Weights of a small segmentation model: decoder widths [32, 64, 64, 64], held-out accuracy 98%.
Rows from block 10 of the encoder, named by matrix and row number. Rows with one number belong to one attention dimension. Each number is 500 + 50 x the weight over its row's rms, rounded and kept within 0 to 999. All counts start at 0. Numbers have three digits each. After the name is the row's rms in percent of the matrix's.
# v: attention query, key and value (stacked) (encoder.blocks.10.attn.qkv.weight, 384x128, the v third), inputs 64-127
# proj: attention output (encoder.blocks.10.attn.proj.weight, 128x128, transposed), outputs 64-127
v.4 089:666460597551535490513498522460550522514499525476553524504597467538539492517374529497498503485492492566488413524523514489546531427466564505553525470539495520462521522317573493506440500502537498
proj.4 090:457503476496548558480507487482451431490446519595506517425385494478564491482482458439497568506536535416456441456443546452462519528467451456470409558471452473533467438598406569494537498508494503
v.5 105:574474493557468502500490484476479441430464610473515536549464451635438507547583487461571473386546463496538463453439595443561483541589436519430503534518501483475503512475500496548434504502555504
proj.5 112:485581518433564451526487556473502547538587430549468503481627568398581475576506540527466507615456520558529597511525515428439456477452541524585459412486574564385471522540482498446566470464541538
v.6 093:349461439447445408528491506416505455454501511557494532560480564437472556484479434521460453483524491502521462473575581491452481469456596548514471476454385450522542498630515515508543506540455465
proj.6 093:591473544521527575419481471490536528491449455469590496421579537602388493524500464420477455540530556473544481489469441515531461572534404486517580525507510541515491584406500449595536504446474524
v.7 101:471459527455501535483483576509513512501531499487542477575393534540481464555530542487576498554485574464432533466503511567542589531523483460515515489429388453430521431559467609562530497441541597
proj.7 103:449533448518482481493511443466462500492443495485486480472627571532510532369507470523539461416545429500571524464525467552507418532486507543448465500559558503602605522531542438497510494528452465
v.8 105:508491517439547541422410517440450548480535488545504451505530449487446461528522545515589540408443564535466513457470484491455465465506512409494489396419439524397496452519495497500433470421364544
proj.8 101:440449528609533474506533548529531463572422478458566516466520629502488532434547520524392550494485438446557414432503621495443486454500461553523482620509541511596539504494463531489516549544528481
v.9 105:472505478425429543437512528463414576608530454399523504495457494515524506566489605525537523559441551445503453505446441504541422414442440456460504626515451449502507514397522546417546413470475529
proj.9 112:507507510585538460534513492459548404361549554576447435474530451443478483376427393497517469508614423535491448431587588490512556540474508509440478418507530468468518461532460446508501572438449459
v.10 102:474482557481496460472510485460562491432532451517480488444553479429458402410488467432530540534508517583548474434480496521553505556518543495513482475481380421450487533535546620605601458477528555
proj.10 109:475500492519528487402531483603420495524485487498533450542499548606534543524472527551465455440491436464434552545519515549444444533455473490531532557506526572669532528482539410534472529504421506
v.11 101:481483471550421572562556468499514441575489437519502453514415487509461484561409455456501476491519552535558410520446526504479514483553538458494545535521479467574550514506517386444573495612515464
proj.11 102:525523467489483458476490514515482576327534525544473535493535386505541537536538501469500503546450457436445571485580503534544429535478466566580441479515515537407471519449528567437438554369498524
v.12 102:529506464484430506443533530474422464555463605504418512532516556533484433439486502509593524548548561456507443503527437447509468523592551558441408602457548495520562492495538469430458610494571488
proj.12 106:467459480473566541581509530564615577367512434511547484444544474479503539550553500593457486462438433505458521509446481515462526425468492431567573419550517457456428510538529510563536419562412498
v.13 093:553516433496521565512406518502463497531527490501500490506518607437524541553518444512557485469553402547419459494517428439602483419459495412462511572565457493519510491505562428537492492358482597
proj.13 100:446508526377519439513601548490495425559410553538507481444538447530494549494493510500537463543484577516578527520506475518457620514555557495524464531503570566483541507552479503456444562614556391
v.14 100:404497546539415541496597555535453429485516482552529514505503502454523548586544561475483623568443532489436452557403491479574512522533413529500544592478569534520515502421505351518486528504516535
proj.14 099:542558370479635464569431461514556546496589520425439507507466476511505375469471582540520461462583447489554548482547487472458497394466540528485479454431460510478518434495464635454473498556540546
v.15 103:522455467552437494520495570474511539483548449535477471533495637624532493542552479504562507499508499379508536469551544479462602495571568590486379499463520456582562483555570561508470552587532574
proj.15 106:443542539463525450501527469516573485561503471520456504541577429563474472484488500472498488425509506624518520539424357521556466515443514476556550473550457470467588545504523429503542518483453473
v.16 099:506533439561530409502525434456438469612468460551420509473472466532537481472524530519461476506455493534528437558544603531473467532558572459463435427560568461498462527402557496506434544547553530
proj.16 105:517496564442453542431462486573559475411488505451569488453518527421479516567540463575467473543552483442481548499372381450512551507474466455525511571477462596504477444548504504509557511459526483
v.17 097:515464538633485491560518504446501488458477495493567460394466432473433474518491495543522593575486474477448522437502589424576487499599518517448471470536504442634403501527483471476438506525458460
proj.17 092:500536453550469512491517539554427613520497543470478575519563619524578475504522602390492498513508456498546497554487498595493419512456503534484516481414418547458553524523545507434601463449403508
v.18 098:450473468563514542419478548455492505471468470526515477535508523436447468483493458450512431438476422546528437570512476561512549552538512439529530477509438441532457557508494478521566554572535461
proj.18 096:437425574467415510562492484565450541503501566451552539499557493602599636463513559493504542506534541441455489469541542527503442510522542523488472507479465479592542550516474528518487457468437543
v.19 094:424598565435549549485520518556536523518533469486474545584554569483470532524568465411496532530461479528495502508571548485479518496472567552538465566532559500505500483508529609546457502505476536
proj.19 098:546394472466455529570469463525520472377373503542565402500446415527493460489465609505461469490441514497568582460417442531456494521571451421503533480551477444516540584467478431459481514497574453
v.20 093:477421549514407575541509584556551463467562506521477483585544560513440522509479490453511483550606455459478516513528433480470455543472589533449558523452447530522506550461504523479583468562575407
proj.20 092:506524500433558524490500471442489517508524487465428579498451441463549459496439460515552552459426520506474516481525456489508470461468462529591462406546533492467459415404478504494407499478536559
v.21 096:320478524563651422482491417510396478475460558527437571551582395446462495465463482505513610517497514487506504480531459434490403499476489488589510413550473456487522467548442560573522558534466472
proj.21 111:567474450400328499413502593554574500532479487477609528463448573508454505422480503477450399423448522504531475492521531523496566498523519453436547524397504505676437530497535492519529449542495530
v.22 093:543480460431401471556505472528500465573487508479569543498377469449421512514574449470478522583462479569459454483438547470460493540480464495389440621517465579534416523435480500471427514480427545
proj.22 095:486574527631573507448442545459519557405581524479456396477529566527585498499447615538569537519525453476535543493501504473545538474465487464490512411509589443472554396515457496461599499491491513
v.23 099:388558523558459450542510466485512510603541510528556512553471512490586466477451546516438534558534442572447536460531536526480438558553533520475374572567486629506501426485515358505596551517586449
proj.23 105:635501464424516524492502506532500524404459521532421459530434420496447557556468479430506499488538556439520570532467468521519522450447484456525580503463480397537496503513487686498500461481499401
v.24 101:514500466519398534374536527538515447506535508500415529522490524521459562432562453507409562538535541507519495426494463513502527594515536469482516554486480560531584452511609578541562478505529504
proj.24 099:461465546443505444465457502463559562483452438504504417476489549446534487500389510520611467429513482495464532558465511478439508530510413543494535502575571462535506524467439439539498498525457486
v.25 093:603460537500498609452419399577461564464427445516485544471433493468520495484412490483443452463422446540462537541539513501491582468497458423493496456437508451510461399543460456473579502517383509
proj.25 085:448492474514510480510565587414446500509524514551583483507582511536496541515600561467572516512539590382513416490457534513588449522510529486513398481578481497555464533463518583463469481471580479
v.26 100:509347591634425471527553507503501446487521549455490514561426542423518584471538434490517517486510519487489500437476496502575488485467451489454522485482560559593426464495571485490535544500525398
proj.26 086:439594483428557547509540460467507516525571412571509475455572543580470459477454577468508474564538495475502469558406474472421506528525522555536446556468518491361581462480448476558452460563477532
v.27 094:448455519476514501522505555527495543469509456490505514503449481579444371499571475571561505538416549520515446531502480486550456559506651536588486427490525523478564501557435461551504468552519492
proj.27 089:458522495488441461418481452491534535563460499447543454490492452457483579480384522438439547472560490450447515505572542547480491478497412478460540578537442487572453559460590487425522514508554461
v.28 090:539435456507477475508504500527520479526495631513413474515542492488549543504518550465504516567626488389478547448653429499584418448448496470541434485490509490570532471470469489446530583462425493
proj.28 096:436503439535468512528481522454524542478457459485553549525485509487448467491492470544444506378401509563500461517376561496493583466555445455471580503528524469437453450530525534604468447592507491
v.29 099:490649438551524491434457533485486530458492445411485500487487508588490512443495513439515445493469587486603380443607427475513509487490556529493513521404473478495500535504473570502526480577538539
proj.29 101:409354494428402458431483510478487520477528491528499487497544421398458519501479537634461502503510420561530524542495531553517499534522425431485531524556468491589483564526546482527411519524471505
v.30 094:525496477525494449487460517563616520463473473511484545500432502498614561567549473609444539508491566528551485437478526506454490523456445462491593485440536429462559594392448437439502482404476471
proj.30 105:469483505519485534572513517421377524533541534503464425487507355458443415502470430483545551525451457494424469548539531451547474524443526517507367440494541531364463396566451562459465483508549497
v.31 092:380583576560495549535528529542561525429445537486423523508414481546418463563553440505478482438501478494593478467550471499539369502587456547436501450502537432489477494534482551497510460527582476
proj.31 092:586435495482495505511540530480497477551562477567485476427476597539469427435473563526488477458401470558458445522452534482365477506382523449516405520469437526499480531414546455562462496554480576
v.32 094:363417478466448380462487570488506632372433522492455555527478460529465469506415493484443481510483509455513541470459579462448514467493475453470573504406570463442391564497420540528499524528510521
proj.32 086:562597615525497506450517462497476410566562396418526421453482561499446572463533505499501560464536486539511516555483464489560534490530466441504475562557524538521541532423560408476449453490454520
v.33 085:489540471592441469539548456546459548405525490567609524492495529519511501409461440568497437489531493501461558536481504488482531546455492539461467489582448462480481511463487455568449445509418429
proj.33 080:538450535430573525429486561525546406596497429417461433506433545535587536582533505453552520558493477475421480419539479557538467448468431518528586507508504462487524561456543526476545495569515491
v.34 092:494402601527528447487515521558492461378493438594465515506503431427609579454490494478458530500551438492407546483539495556444484519439371490525480513517488573497465413493507527520455544467478615
proj.34 083:474519508516552543500532522459451485607513631480479497594484495585409499437469504459467524450473572505566511577439461558511463489474535411493507450450556475483452596398505536482530523605454431
v.35 092:452580526533388504552446532350527489473452483428502485493469479467531530530495530477475540489451387528517452504492442503480458484540575517535455496578488435509470515526530471516519480411524505
proj.35 088:581415518471538489478541451609484512473441471479496501466544449496507492498507516569500470509550594436467537588494533457498545511528508505470521520410434533507577471471432450547397541515466554
v.36 084:538498505476600448587489538458428486483446509454468505559418475528525473436470495545559602518542481484523502456486493572461453514485538523590567512461419592544536428619504557521480503563539498
proj.36 084:503517519497511574487520437558457440523486536569453507397517481530507467485484422548466473493462539507597513557528540471504479449557468386453516439489426530474419464433474516439546443487400497
v.37 119:552550590531574521459561537489395607454598443494446558439481478481580494479504498578382490504526476456464538542490469505481464387503505570535538433503493464438498516569525529539432498570451530
proj.37 110:430400509436448440515534476553477363555580449531556481481494406483448565553507476475531615477463623532488413546560505490543443461470484442471487524493443548540512506423442527530524506461506467
v.38 084:479471541552492415539526372460615468525521423542539571468563523526453480407472461499411468542517498499561413550531547512404397549520568473450488560473475450536512469588486534498477461527471514
proj.38 080:562513529481420544494526622572410554447509624442472434601461573470522525571552491460554457547491450488476592468528456562572517437452510495595499523494518439499527585446517498527472490477541459
v.39 100:448586484590522504509533429446443619541461432426474557522503512516470492550531541483467519641477437472495512525552536424568489515534482491490460417454461466515440492500542600451548457501504540
proj.39 108:535390509450515471498526617576555420507607541557468421494526440446534473512484432491487534410524487590450462500469488564525459503402497455467528499548551473512565517495456441500431564438490451
v.40 079:534440463465435492426587433444484506511451569626498414486532429471565401517476490574431426405449549576493507445432506546555544545496520439442470535527506516541444498626524501560464488562584504
proj.40 084:459546554618509533553476536594550563469466487441427502515457655588454538465500524491526493533502512468463527487621445505505507511452598474542492499454435531465567543453538522472499508544553475
v.41 120:565457466445459523496546543517463481453508487491621415416513496503521437472486467603482471464484502579536476521506452510486531495501429574467507562501516564554441531449440428541501451510493415
proj.41 124:521438493632500490528479440441486548511351468494471550519475606439511525545537510491516534565498509514479509496525535481528485454599507475538447441552465504502491448627500511531508516501456604
v.42 083:544502499377474456580567520502439480493479532620552455519537560537496424589467472512502598457544585509523487532522509562493495467505515489505417453518490459524597453429488519520556562593487515
proj.42 080:516541452632487536537463485487513500444546514493490561497523468508491552412502472508492445477479570500518466445445540489489496529543453482495450569441534502510391478531514566480491500339566475
v.43 087:516517430507567481527545469468503561534423499449398410504482475485510511459571507541524491390511491514498501559453479544509495459387483449551462475504498594601478533556513528479478455583536503
proj.43 076:504481582522424536417504547571551492484500463532523519498563447543466521556410445451462547529508512446538479468594507395510397551524502564521600517482486478366519463433505453555505543498422462
v.44 091:464544517474475554506507503444584475433539543508541488497565475465408407427519520474465530525537488478406520508601517559511531529450543517515455509479531503547453364475490591518522569401485509
proj.44 092:491456460537507486517497617531488508541542528480495489551488501477534568564508420495517555392492442468449505446368516545455445460524465465414525592458435471435502538493526429558530497545541500
v.45 084:490529465486485477491439528530542480579436414594453576507464545566433453480504603463533467516629545476538429604416483441495504484498388391360491504501535513488483510497465439401394497496481465
proj.45 092:516467478519538503532506469423493539427577520486520522532420503435527546479446495501551545565436513533491552432587503530435564544483582554539467537526488429562522441575531580513446516430541461
v.46 089:569571537486555540466430560523468497450496480545529496417542477427487399524505551459513510501492634478464547507482592595596396368499441502484510502393575470473466492516551485484478510522510474
proj.46 087:465456467467518521595540429450554524537529508513525569549546501455469529511572530409512508460433487538544406510413441478424495551433576449431431542471524506505514472504407548474519520474533499
v.47 100:517448496523478510402471439471570468511541600568490457522531526503538524476541492492462451435477457553551483539436494536494515599479498399436463521486494505557585406445601406506495459452481457
proj.47 099:521497491524446526587514508453452529445393444485492439480485510557449395505457485476579446514471433478428558488520519549428524440513557587524530476502485576506545531569435556453493518630540541
v.48 092:455544496531445536443507505459523495538519525430467502549464512536479476544424502488506616553499532502464532405497462526589551480553551518557372438426464448462488435507510630536496453560463523
proj.48 085:454465471488553479476564556610493508479605517563512433486464493487535546538577487553601485430463441482501474580456528450494476502478459376455591505571577553488524522531461460411481491461524504
v.49 094:544529527629556539480563510489502582465475557505421437491502495477454490676480495488448502466479490475626531416474466478506519462397515455508483484457505495585543492465482587502527478421549429
proj.49 083:521356466484521524542461552557508446562510526581548553529477553503578458392499513584510547450557447464474472489531549564496464541523473492449433460502551535475477490506526489543518447554465552
v.50 076:416506520602531369542519447434505435567534527503487537442459550497546419500415523472559494524482488476590555474525520541542501471489552410546511456478425509487442547444595488343481450500445529
proj.50 078:544541559359476579410514527566499538514458501520471456528482483560440459499478497547425496511510436546440419473515531485518518501418522515460531517577534507525559394481434593510576459482415523
v.51 087:544449498607433486518595443523532486556513434541608552425501530599546515561478418445474571517468597519459646448510516513539497588527498494540502503550595493453527586428523484461510539483495394
proj.51 080:586557486390457501379517504544472526501482520475454475561457487477426499585508658506461520535523523469486404461567492454545575496516555479567449508442496609607446438520541523548520509506517567
v.52 077:476482492532503613532555534359490483502511494537558555537498491546514447517482517557493526474531547549460425498461598464430465537515503451449423457553533486537592523456524564448459572529395515
proj.52 073:538537428533472476471554489578558523494591507453452511501423576464473536613524492498551479530579543492538540360518441454490536507463471489506513539415429491445438566474554457490498500335527458
v.53 090:544555475564460552544455560511430498395593499503546440499518419570482353427444413483475519544530468541486458478522483505438500523502507543493477549573447515476459560443395518473409418417509562
proj.53 088:514477493524541398457521468494520485554363456480494477516501534508581613628457554548563526559426508540514536518489568529551585502514521436473456411508484453499500474487525585523615507560405467
v.54 087:509484537516584606486549518549402570566556510482544502494509562441490416458550570527443496485516400443469503498495465528474407451538559460405418534487509499556526441465503646471520548381515498
proj.54 084:494480511431462384518508556529518349446417512601538469520503445507564570503482430492517452508502549486489585533440516484546527551514573520429513513508369434517541629524480467608562503501516493
v.55 100:539409628446508537530541446559469470526583550578487534523483518518524580484519470510490551433510481601488519525494549483479528551484401481513411425441452563568490480544467534573537470490498418
proj.55 102:541512519581545460510470500463462528462440491482541489503503544534449420430455598476524451438540605391454588448500492498485456481557578490516554517599521487520523394499511493460475516515604494
v.56 089:464435521415576506438448520501449562502576449568451492456453509527526522506449559502504497563525418467532399403445476546542478466372511551533444438478484477528479514573535553505576517513433640
proj.56 087:431491546566456425476490452478536450514511629451485477550527507547486513538550484606525544471521520578460512551525546512483500531510426527394589576531580466462550543496486439537375481478491421
v.57 094:518522486421458497521500492447491443560532526498481472454508560505406541495439557469469499374536534551476476535519533449512503435485538570440566603502497464514470547478523434488584475459565527
proj.57 098:473433418521444498503425545500453546476396412504500456523553509454538434448517446531469459531491488437548438427500554485436496469553421511552462453533469552469467456460368594533509517490524460
v.58 088:498491431558562469474520588384571467567500425544582464516507490472436547465498533505524497489488659518403514445475480489498476457430531430463505395498441425511517415403502586561412497443543431
proj.58 079:406524545428470510460491466520515576549577583498460509544498561521537465512513531460516557496526384424610415413496490498519508506510506468452454628517551561444503524584479500450599520554527519
v.59 106:422617557494604584528512467509486576493525531502532518469601451377497436412553453518478531578524430488459503520495405422518483541596549532535512504491518463395518518605516508389394534487529533
proj.59 106:576472535487496463598470526569429448537523465485458555495501492502531567527549536452539463387402587544565512524437533537492512418423530501426485480446502493535550513436500495603538453500472417
v.60 093:519575590429523592538546544492428450456512526449497564562514571458590491457445537571577469478574522436377496565414452492479557397480488485548446512473591505402534482502488517465434536482524550
proj.60 096:413487456558399439469421464569468486476473461547558564445432448479406545504550414429479524503452566520532491410493506484474471496510481530463515524557460520535511569504500521497607482405515459
v.61 100:570464503511500527579476522552462440517548488459583570528523571482520446598462541462531507550494499472551594461487527507553514508519570481543462498486515423563461437398498641404537529510527434
proj.61 100:506505490523525438505556576473562541446393528636465412526456507583515511504583460517444470482523473510460428398476524557458420546543537478477484547474500509566497509530524473521501510377515507
v.62 077:458498543494470504470496347542545524535542527501400538494439516537415456409458434534501493377506453589465415466504562532455540376476535544486545496486512579418569528486517398504474451503455458
proj.62 074:528485531491460457501485564473459506481488392492581486434548433449527506544571574474526480541500578468433502513512533455503611446496405510501516544630507365478407564437461545533495542614494487
v.63 091:547520499495500530522492592526441435501508454548594439470491550555549494472501539468552480467444458568508486500544444546503563584472462585509458570559544611563563524420448523519503535540513540
proj.63 090:468498396561577513536403479476579482510400523574456646534465475422489518511460484529481534564541527477546493449549544459430506446499506499596520448488448378491470364563523521402536389488482492
v.64 101:494449453578498498446541503490435472518526460582538578486494493555486469379549488449461496467445495493467563467547449532480455513530533496517432482467521605463456388590523638489483495475451544
proj.64 113:456555506497518501489494469528628554456413529456469450496499562490466518597490539516548486513668487486581496559558523472588492507475515510441575558530500442599549493454562473540499481537437435
v.65 099:502437580457519546465449495526510460470560512534540462556505505483530482406514433501458508525523471501408518502428496498468586472503463510480599497489517596542516512439498488468507422389454654
proj.65 095:475522495480462530479548573538397529524514450444451531584486466497505520507408515510535489482481450501509477429490445550383478474517437469495405501605535392446472514546589505480471576539620446
v.66 102:551474512547499529523499474548492521472503496548518541467537436462536533450537515488511526451517524543506564543548516538448507528533470515533478598432528560481528652499493398400534527538473510
proj.66 102:526451459490499497509560541505525485557576502505542492506492487504511519568504428517485513490445509510441381507421481510609503515405507424582503487492508458446463399494531520540537473437523483
v.67 113:435462536511488528610481617481520409531582406418485419559566484527503458555459550588571458545622527468495534568536457579515521548490499445612477454480521528545510512496494541510506511531524402
proj.67 104:511549537501483536485440447449498576521426574531497570504480620552535528548481387453512558446486484509503501460504491500529548467561505444448446464575429499568414452460488525483492519538471523
v.68 095:553493474491415593472514484460440507495494487518505455517397418453566542431407455433518528515610497486527469535426527541530492571580426563480413497496535479605476415493433470460543422406449446
proj.68 095:453450491526529531535566542593543480565570469461506513497630528521401477566464523510491451476478426582491510449508525497418473418443516464490587499494447541518516554557574534474404535593504509
v.69 102:593600543496413445511516487577587453477489484542499561512397503452479511517552542546544492510473460471441435563515582433546556494430473521383548557569463547494533464488492518472604545495532483
proj.69 106:412457479480532513478589486456418545452509567476480456520566463610591466475405440484442453451538579525522532420459421527488465532528482464552481483496523448469526529420464482492434428481528477
v.70 093:464448463505484562459570381469450537559481404545508462414558532492527557591424528552581498486478583573445521495530471517550526469476555424427470496536386472487571482473427458483522439529533537
proj.70 104:500444438525548426493475629601560491459492595496466499556508491448465400441491530516456517436477451446550492552449532520476535526554452525582573511458546437526490482555502536519513577480479437
v.71 112:490462508449472512572449503448511425459483553448483471520553472506473460450530539460515441387539530563496522551487535453531578466389408601478502561506445508557482541522549585546413450488432496
proj.71 117:529537496504490451425531506569480584478499447524617603452475561483491558494505465500465468543413571500556524425527467505388473514532531428569428491519484502462512491522489445501548578511475498
v.72 107:521568531540481483532530441515535350513467549466432541525483578562585446502502392623497511415507451540516487544493585517543609474540512581577481513597472412588566546549411479448556471491469447
proj.72 100:540454513493488487493509482491469622438445508521579467496533493435415452493499541359539528594507529469431497493444455531494559551468483425432468446468538495460374483474565536498504517487585547
v.73 091:517439482484554519474488396485493488568532452509503490456518528576349520486482563448493540585512502573490496497489566475549456486502478578504346498489492428475479543481496589546572523491512472
proj.73 097:481513481464483451451441608516556554486432527560544539457521473402597448554475448500470473447591485474529481557517479473480523528484583493541622500529425595497487447579479407563461450462487493
v.74 098:447531501462497566501467473441500512503459465492464604446507506551498501494444429404570527486493525545483461538482449513561479561439453467464544539456601545585562470571465467659530554492540528
proj.74 099:571481487529517472448484503533465553491536548518531442553509445551494496450512531596427443510480538466501563510542638457430482421636568541459440462513462512435487535507478516407436448567545375
v.75 105:426494513493538590468473503514446494536534477547500468507461528600430598551460532424430616470469542557468555501550449539528542440571503501498397502525480524571469534439539553517462484528489438
proj.75 097:506526541508553424572440538546528542509494477449500599485553493392515394481464502541454468535558496459509414544440628482489447520459510514539541559519527548467451527561515502444518545456494554
v.76 107:491526569541479500513405515555464456489445515442461380471485555498485518452539491524491479473486459526421538510446444491453485491469362450633538452503463574642454494551422603530566508475477448
proj.76 109:511550482456495526480451442391510530459550517521558621512426517501519506507549471460502450479527485451570499449513519457464504502534633546409436530567467433404544482507614449408438573570478529
v.77 098:501488410479488477493533540537470553490447526501366431556560368551534509458546391455452542400466518501531528546546553490464451529472606498492487484564492535504488524490470396382530531407552501
proj.77 101:536452532545536569494447558552489512499506438505618532516400544450428537501426612554513586572450517523450413481371490463485539502453436525510476481413512549466526540382547591548457483610447471
v.78 114:440510524475532497464450543520529519480473573560458504548494486440456453614487552473544495498427483435539462467477459510473509560520518550405484440455502591410447465529549432516549538514555532
proj.78 120:538494538491509506569534423480475515538531427452508467552438521571567581330437552528437590475504517550448463530555550471525463505518496467518580544478515440625554508453448547495485523503509421
v.79 104:447487511499440473508593589443510374498532422442430500492535548550552463495508480508501476461476480550526522566465462478498534493569437465567556564491464589494456611460437480552547463497540410
proj.79 113:579531429495478552486402444538399529499470580544616577541517481448447492481479434469511486530516499483483524470460593569457543487456516573517463407516402461523560428544464531446458492476513528
v.80 094:494488519587516523618459526508457534530456398484507472497442436525508521592440533516459483429573607446528497548431542562496537507433430557531541465514477456525492616453597539483516469472557544
proj.80 097:578499543416486457462503472542572418481603540489484544513557532525520518444494436444516447542468435589458471396511445486519485471545508462498427477432517551478493422483406483515453549524474395
v.81 100:522586524582504513534634493426470508591413501535495554529534527525419476535500539438450569483471541446405498565515445437455528490466540574508477458463589446513537413507489440518483506509356450
proj.81 100:451439525397564517440393450565511501440463517511510446462529479546586540497456502449540516532561479519671472441507635452467479439542546429537543522526387542546454571443478550524483428454529578
v.82 097:506486539467527565427499490532410548509487495440578439478459474501516569500519508568492466518587492562443422512530425528472499403430480526538518534624431573504463523485476473421533420449569515
proj.82 100:479465474474413467531508581543511516493578496596413591505570500456517457541447485463479551465345493507503528424524481515516510560510499497495475527397554466473553500491493424540424575524442492
v.83 108:511433476497363519564536509452490549456513309524444505468518535526488501507441433571603544482557449561511448569455468524499561510445556485472528534586540536509511600449450559513494496487520479
proj.83 103:547494543483585485441469537508472455478499667492522521577545486418510444490550494458466444553449489435453566444553576543503496448497455516497516489505422455442483388510455531495527484500543532
v.84 105:497534436526528476564492542449474562500648548492513463480550498538458502476573612460447569553460423498470523547450559560499567485517443486493552484529493583483432445545478508547451471475465440
proj.84 104:505482604463482439480424508629507463561435440468475502545462498483532480542328456527536476501600523495524460420577454504570491542464622497485505509498459451529528520486582471477501521549508547
v.85 106:481480426473585430505480406496450507470519621439462534471490521447437516516475452525435484471432481448509483494555512539431562528475455459390592434523487508555470497564490471524497501458433499
proj.85 103:500469517514405513527547530549432533466515441544494441510487521530498536461524582495523517499522473526475458549571409524554431490522540469530532595481583490455573420443602455475445525571566526
v.86 091:477500544598408453351457488486477546429451471416501526438496536505492476529399604476515442564560473490512574445557453481474458546479555519485471533471478440476524421548474558627456425543447546
proj.86 085:445484483465511444634539445485554452530534493590462466566497556469532545427614458528509546476461466615539481570483496518557504452511495527558553462557475550523509491473507400406548574455521481
v.87 095:519472458449558560431562597477452505522498504492508520437495509591572535540429515465501427484632634584481551546481522477477494548509530507515456499581489522466462523456502496493460460407488336
proj.87 094:470512560501542456556422522573540535501489463544508593545514490339434540412464451504567576545376466497514535463426499498505472408437449562540497524397471510467557492538414529455517461510479605
v.88 104:539549440417472546583470516493449571532435499502462461502555385526446493496593560385494562388425554556448571489504454466522547442574508426543428539505456478518493420499547585592501593543527526
proj.88 110:518527507504548437401474515531542434466477448549539614467449571478480484524378440561491456597559593455516447521484575492498469623484457555475531546513477575442500623564579441461487471533423521
v.89 112:425594506509492471520508439492470456489433532493395604453427401504500516503506519464508503444452477492503441500423555470513470459599568468495589548576431511481523545415476537454520432542453431
proj.89 116:560423474526493547491498622554509434476604453583551429531594462497485467492428481534453640511519514483463522458508484554479471580415456473519450436466576444430525512468475420434546511437517560
v.90 106:378454403501493531524464563598507374560511482399522435400570449487523504536536530594432538496413555557547548562438449564472483597463568501420505461595493592583472491397465524531495444486531478
proj.90 104:528559607528483469542424555478531590455514494527560569572378524462504462422400522444492471442492426462396481419488494515518534400502459544542521523452501434441551587567546456441492568464482549
v.91 093:467446545602491477527374494481476421484626572528525458532402510561584511472485582572517460513487436462462527515484437524441599542536521569567595442504484564482461477497423562567558536506574468
proj.91 097:485576532399457510435555440515460514516450479469424495516520499461437532475484430449553580465570499583564538444502422551547503501468512428467429563501458421559487504529545452412403515477493545
v.92 102:601521535535534416525541495447492492570463494503539517521563566385559496549486473563457522496485517579431540437424528505515463507486548488512480425450545360474458475433574544556486516465592507
proj.92 106:440502507437549536490455452531520492462475526568442456492474528605465467509518556383578507526561452413530482567541488456480490434536537498459515519511459571539518489555441464422536444521411462
v.93 102:523351540549552544406520559521498431488469487458559451572567510581535431523545512541571506517531457445526543549489499524446589451456605468547373525457582543586588509480534522518532506429516458
proj.93 092:494553461451448452586469447412559552462445485521543554438456570490467514505585445519407464468458536477509532464544494555567541488506446592484508448479395504552447560568510555566510455533456515
v.94 112:527444520616485573458514504438468457521488595415588469565483528492488451502560514549489501582617439508552511496537500535561594568459554529470380532418480444605479417518521518548519454486570459
proj.94 123:452512514448458451538460481476505649504451467503482513497507600554530542475481504406515517414405528507441554481546538506466510418552516512544576435531412535531499579560469489544489519526446478
v.95 111:510590535489462538533521453454558516506496481564515581481515513486553588556492496527586567536525460592504485519455548350384453479581429430397455514412537472478446450554495544442506470476508521
proj.95 112:507451434467534481486501508560380470527488575517475494459574480540467453456540539423410453519459588477547456526620531563551485535436565555659527496578458580423564586421499387527454503518480444
v.96 115:580555533499551506445536462503483572496468571471396523591529549497567466475534500442536588536486524436420533456525564505507541470549561495539517576508514478430549447412500495523518510443531477
proj.96 113:414529479519467560520527537509488399524567457562562421441569486458488524435461508540515421428531478535569486517385396506457483503454499511498434486514503519628458536558562584521500566491498541
v.97 102:518533424521494521501502503572575538513489572489524517451498535545468463436516551500496521487574512582503543546454435548505523427521507488558467521536517439410432443572533521531460509465441495
proj.97 097:477451581549464448509523531441377515535464354511521549478542452530502578596519515437533507564401526446466468432474523406531457488481506500540481485457539551559549561527533524487483531573532509
v.98 109:669474400498454469552518551546532489515434440480517536442485456511483462515446528393386390469519538478515453438506548551541531454516491437471465481603455451518512469487514501445512553461374362
proj.98 107:409548540530523478520496480415521443519528596545566457553526515492575546489448454606551639545476476495461501568467468481513452557515463525459578501486543512494507549458415404507522396523567610
v.99 124:619666547519570578605518538495555461544529448441520525417506439462518545536499489530545420472541569517506445550473447411586500499482453576466483512452524509426449519494422390447440543478485523
proj.99 122:496338445510408548474491505568468471484493569482491467531461522468508463495482468422503539491391406551474533437547530526471509460423497522558569524572500519553563620459537511552437478595444443
v.100 102:445514503503543522499599529460479538387485463385516566518538361608410545578480516515537435447478593454493473607580401511543404491551553438550466457566568463516515481445513534468492473510509452
proj.100 110:524452526521444475472448465472506480573440465567447513467478626419476484394513503496537539538539468437468537518470611453465496493496430496473495506399356542454431502576518500502445507541520523
v.101 090:408454456548526418409540587458357458497471465482545502420486557471444512464440568505488562497538553476519422496579494487453400491517532408562466537594500575434468453540483539493536543474421520
proj.101 081:484551565505488514475485423521587476563550469536415500575480490562553445517599453536522411578465419446457599484465451510468494515487472513488551453410563498548502551394477529478515449532618439